Rows from block 7 of a small image classifier, named by matrix and row number. Rows with one number belong to one channel. Each number is 200 + 40 x the weight over its row's rms, rounded and kept within 0 to 999. All counts start at 0.
After each channel's rows are labels from the 100 images, of 14976, where the channel reaches its highest value: "responds to" is what is common among them; "peak at" is the part of the image that holds the peak. Only what is clearly more common there than usual is listed. The data: flat shapes of many kinds, plain or patterned, on busy backdrops.
# sq0: squeeze pointwise conv (model.blocks.7.sq.0.weight, 60x240x1x1), inputs 0-119
# e10: expand pointwise conv (model.blocks.7.e1.0.weight, 120x60x1x1, transposed), outputs 0-119
# e30: expand 3x3 conv (model.blocks.7.e3.0.weight, 120x60x3x3, transposed, each kernel summed), outputs 0-119

sq0.9,148,227,197,131,167,221,237,171,168,202,223,178,244,225,275,271,174,137,165,224,211,192,204,236,161,142,248,194,200,236,169,196,223,238,207,234,222,209,208,182,214,209,179,193,162,206,183,195,241,202,246,246,176,260,212,221,183,188,158,189,152,190,260,214,220,234,145,231,237,192,175,164,197,235,124,233,176,232,180,148,227,198,223,234,239,205,237,238,195,235,207,157,207,184,198,172,132,141,138,184,142,185,127,155,170,192,190,230,204,176,152,120,169,177,114,165,173,219,207,179
e10.9,248,253,140,246,180,175,227,234,189,122,256,204,168,212,202,183,220,176,229,250,189,248,318,179,237,291,152,222,206,253,193,198,199,191,183,209,220,227,194,153,185,178,167,243,257,212,226,204,265,204,146,155,241,166,168,197,239,249,229,250,173,175,192,201,131,271,240,208,202,153,153,156,191,161,188,188,230,169,227,294,186,167,142,186,214,285,214,230,238,163,217,240,210,298,235,287,172,215,186,189,225,248,263,244,243,233,220,149,182,190,130,148,205,178,162,206,181,167,185,151
e30.9,146,217,197,142,123,177,179,236,272,157,188,223,237,206,226,167,217,236,131,237,266,179,231,177,217,181,237,167,196,203,152,198,219,217,217,255,199,164,195,219,228,158,154,226,104,270,195,202,160,223,210,156,154,248,266,264,190,215,288,247,201,149,264,182,231,153,216,215,210,192,169,153,126,184,183,170,169,257,150,164,260,213,229,180,254,195,180,183,255,290,236,178,185,270,152,222,129,179,175,196,216,210,164,230,128,150,170,237,229,130,232,161,225,148,216,150,156,169,197,185
responds to: count: five; star
peak at: centre

sq0.8,275,205,168,148,171,154,186,138,244,247,126,173,227,272,172,176,170,216,220,254,205,222,246,237,230,184,219,272,182,224,233,177,222,262,204,183,171,158,252,221,185,179,142,119,180,194,198,206,156,202,210,175,228,205,303,165,223,200,199,204,140,258,168,135,222,173,122,173,207,221,185,195,184,162,177,200,189,207,231,198,219,191,183,252,212,169,201,299,227,289,232,170,245,238,211,214,215,226,201,164,231,203,205,223,147,176,196,181,211,178,189,175,160,205,188,212,244,205,170,155
e10.8,264,196,230,261,284,263,104,213,201,177,185,226,197,213,241,207,216,248,226,220,304,206,261,223,264,227,224,283,240,218,149,194,152,211,232,224,227,255,161,225,204,187,173,153,181,199,194,181,204,224,136,152,261,178,174,265,214,189,169,151,250,149,217,196,239,182,229,191,158,163,252,266,199,185,263,246,230,147,193,251,213,210,226,220,188,189,167,181,172,235,268,163,211,155,166,161,202,215,272,228,247,172,237,178,231,174,224,126,272,161,217,241,130,151,178,218,205,179,162,124
e30.8,236,195,242,192,137,217,122,195,208,145,123,188,251,235,232,182,155,216,168,161,207,258,178,108,209,227,179,136,220,206,198,167,151,217,160,167,187,169,199,219,249,224,171,163,193,173,187,265,174,153,180,262,199,234,237,159,169,144,177,271,196,179,222,249,225,200,244,203,216,155,218,192,141,134,143,197,192,155,123,159,193,210,209,161,211,174,189,195,262,173,133,243,211,167,204,130,176,221,248,262,193,172,180,231,183,195,226,317,256,213,119,310,194,204,228,154,224,252,176,196
responds to: frame
peak at: centre; middle left

sq0.23,201,215,246,207,159,172,222,197,160,178,221,210,168,177,235,176,245,144,185,248,230,172,165,218,192,201,162,229,238,188,185,254,180,183,226,163,144,223,197,221,162,206,154,198,247,211,206,244,137,136,201,194,236,213,114,203,157,186,167,150,238,208,157,220,202,176,165,218,189,193,168,157,199,183,143,178,194,219,147,179,190,181,222,197,196,231,208,196,193,207,178,164,177,184,206,227,186,156,188,187,162,195,191,226,135,204,220,209,180,196,176,186,165,214,189,167,145,175,144,197
e10.23,256,138,245,150,158,209,176,213,209,192,195,180,173,108,170,208,167,210,275,170,215,209,181,169,183,206,153,237,174,208,151,158,193,149,204,241,183,305,230,152,119,105,178,168,264,162,199,200,168,222,227,183,257,247,233,210,224,211,127,194,192,181,123,181,120,189,182,210,245,170,215,261,193,196,212,150,154,227,242,178,199,179,256,162,257,189,203,188,181,195,206,204,166,127,179,135,201,274,180,214,226,206,264,178,203,218,234,263,209,250,126,155,261,232,215,150,211,205,126,135
e30.23,245,202,151,206,285,230,206,224,193,236,195,209,204,142,256,216,171,189,171,184,261,206,196,214,158,233,223,214,242,180,278,292,145,240,217,177,185,251,202,165,251,212,248,245,252,276,223,134,264,221,187,183,232,229,198,158,220,173,278,213,149,193,199,316,150,201,215,167,132,167,196,266,194,242,266,163,219,192,212,169,191,185,236,235,227,204,225,225,127,313,198,203,158,227,181,114,191,184,247,247,161,118,220,185,198,203,221,213,160,217,219,181,131,245,187,192,163,188,228,215
responds to: count: one
peak at: top left

sq0.16,214,144,182,247,168,270,238,221,237,218,219,206,185,193,172,177,223,213,196,151,211,184,183,175,149,207,191,176,177,176,245,167,166,209,275,251,152,186,183,220,246,222,176,213,172,229,239,198,233,213,198,221,176,225,144,239,191,219,229,235,176,189,245,152,193,261,194,218,263,169,177,230,249,206,221,176,213,204,132,150,171,232,198,207,186,147,167,168,163,184,239,225,182,225,210,167,203,204,181,191,223,210,158,134,168,194,210,240,206,185,199,213,199,211,209,119,173,172,215,210
e10.16,198,186,196,146,219,228,232,142,197,261,232,198,149,158,243,184,217,235,197,215,247,177,251,152,202,234,226,186,146,167,236,203,191,240,193,134,139,252,157,184,188,172,157,205,239,232,326,227,208,224,242,171,235,157,194,222,222,220,217,203,218,136,199,243,188,208,165,293,216,235,221,271,233,164,159,174,296,167,251,206,217,279,168,207,207,222,259,163,207,153,191,122,187,197,281,284,156,200,201,190,209,214,222,249,212,190,154,206,206,181,298,126,218,186,258,205,168,183,226,276
e30.16,218,214,213,187,164,187,195,223,245,155,189,247,200,159,254,175,193,242,258,150,209,155,197,179,236,239,235,193,185,197,126,170,246,241,244,251,178,157,220,224,195,180,190,174,241,250,199,172,345,225,173,183,206,255,184,261,197,183,274,304,246,225,301,253,204,194,260,263,265,211,196,166,202,157,195,182,145,229,203,222,218,244,186,197,183,236,138,189,265,230,208,203,215,227,246,220,180,149,250,185,245,180,178,239,141,150,177,168,134,200,214,291,218,170,264,234,163,161,223,204
responds to: count: five
peak at: middle right

sq0.49,242,236,200,183,201,203,246,145,193,205,240,205,158,173,147,192,137,213,214,118,196,202,196,149,233,154,166,228,139,168,202,153,209,189,227,162,203,180,164,214,228,184,179,192,280,263,167,193,238,213,284,253,246,259,180,211,237,225,177,235,178,215,175,176,191,241,188,191,199,234,231,246,240,263,244,182,210,245,193,192,145,202,177,149,189,199,195,163,177,160,206,194,144,222,166,187,169,160,144,175,148,178,184,139,144,276,172,217,187,168,229,197,235,207,225,258,170,217,156,159
e10.49,261,196,182,206,273,164,245,218,268,210,187,146,174,194,188,176,172,126,248,253,218,157,160,262,205,221,102,255,268,238,224,196,222,286,209,191,270,205,257,181,177,241,248,202,176,254,204,189,161,236,243,253,184,259,225,296,240,233,251,178,164,198,211,170,224,201,192,217,176,232,183,163,169,265,185,221,234,173,219,233,298,232,204,178,202,185,177,236,272,151,218,197,223,264,206,218,265,174,222,260,183,215,199,122,209,232,196,117,225,225,178,210,189,187,138,219,275,223,225,231
e30.49,235,215,241,200,197,283,171,238,252,231,168,236,171,196,167,224,210,199,212,242,187,202,225,196,199,206,154,204,156,291,177,158,219,185,243,179,202,186,169,201,181,138,275,173,169,210,240,166,244,163,264,176,176,239,205,234,234,224,245,284,241,282,208,216,165,269,245,247,263,228,240,249,278,283,189,222,198,231,185,252,189,241,168,191,250,222,252,236,215,232,225,174,270,193,188,246,167,217,213,206,250,174,147,209,240,198,231,245,287,102,216,158,168,101,155,188,152,168,185,175
responds to: green shape; count: five
peak at: centre; bottom centre

sq0.4,235,202,171,189,168,203,196,152,226,195,161,154,146,208,216,200,162,171,168,156,196,191,211,162,138,198,215,185,206,163,186,202,185,183,229,198,209,228,223,232,253,191,243,199,253,212,243,228,216,223,296,222,209,206,210,255,245,284,269,226,234,256,196,158,234,226,143,235,272,228,200,191,268,230,172,177,211,221,205,199,196,223,223,183,157,174,177,223,165,260,184,181,215,234,185,206,165,233,200,200,240,223,213,196,170,234,167,185,238,157,176,186,207,207,197,201,137,190,144,192
e10.4,216,196,197,221,280,249,169,226,152,138,145,236,200,237,167,202,203,208,271,163,246,148,171,294,210,198,187,157,206,179,211,138,269,208,234,167,265,240,221,230,215,154,139,203,209,283,148,223,93,227,193,212,209,158,233,162,227,195,203,206,266,173,196,183,222,158,151,202,186,142,181,222,236,227,191,289,286,183,177,147,211,254,235,143,194,262,283,242,261,184,187,223,208,273,204,286,184,177,218,228,200,182,190,240,255,224,193,217,226,219,221,238,194,175,226,226,165,234,258,230
e30.4,147,204,254,176,97,308,205,152,233,253,120,136,162,204,229,208,201,205,260,230,198,173,170,186,273,202,182,166,167,259,216,199,227,179,225,170,173,184,201,244,223,161,199,146,224,176,193,242,229,186,246,265,169,170,219,239,248,158,198,208,171,223,154,121,204,191,223,181,235,214,193,177,160,173,270,160,210,213,197,231,215,236,331,209,279,152,221,228,202,206,179,200,238,146,187,187,248,193,173,179,269,188,201,167,245,133,270,145,176,162,168,118,247,161,167,190,190,248,188,194
responds to: count: five
peak at: middle left

sq0.20,198,255,205,210,149,134,190,179,246,155,260,193,240,211,240,191,215,160,232,150,251,200,234,141,231,192,203,171,182,197,248,178,231,137,164,252,203,249,216,173,165,304,161,225,220,236,246,146,196,202,231,173,255,225,218,210,190,206,179,190,207,244,262,170,250,159,253,250,200,243,220,226,162,199,201,214,196,145,175,188,213,139,232,231,229,240,136,220,224,213,241,128,219,155,200,169,198,177,225,213,215,200,148,179,185,161,215,198,232,177,219,181,131,149,225,204,213,166,184,209
e10.20,192,221,204,280,225,239,127,181,189,129,175,221,189,207,157,178,177,191,216,198,189,116,229,193,180,154,173,201,89,232,250,190,127,216,215,253,235,234,193,229,281,145,239,270,106,205,220,171,183,222,185,232,259,202,262,239,181,156,191,206,166,181,158,209,188,106,150,163,183,156,255,178,174,209,244,245,185,190,237,153,243,183,203,247,195,206,261,206,262,212,222,163,119,189,214,260,242,234,188,205,221,267,237,281,251,174,216,171,172,203,168,137,226,192,259,209,179,189,150,226
e30.20,197,236,181,259,221,218,236,195,208,228,247,178,200,164,200,174,217,186,170,267,225,203,201,248,200,252,276,245,240,218,282,158,228,148,185,161,145,184,251,200,182,105,204,154,167,194,179,183,241,277,202,228,134,181,189,219,233,138,216,188,223,125,219,282,205,267,85,242,229,203,172,220,240,278,197,230,226,173,207,188,231,210,189,259,205,267,292,235,167,188,165,266,201,208,213,192,217,198,264,225,170,244,252,228,261,178,250,191,160,136,218,149,178,176,253,187,187,180,263,202
responds to: flower
peak at: centre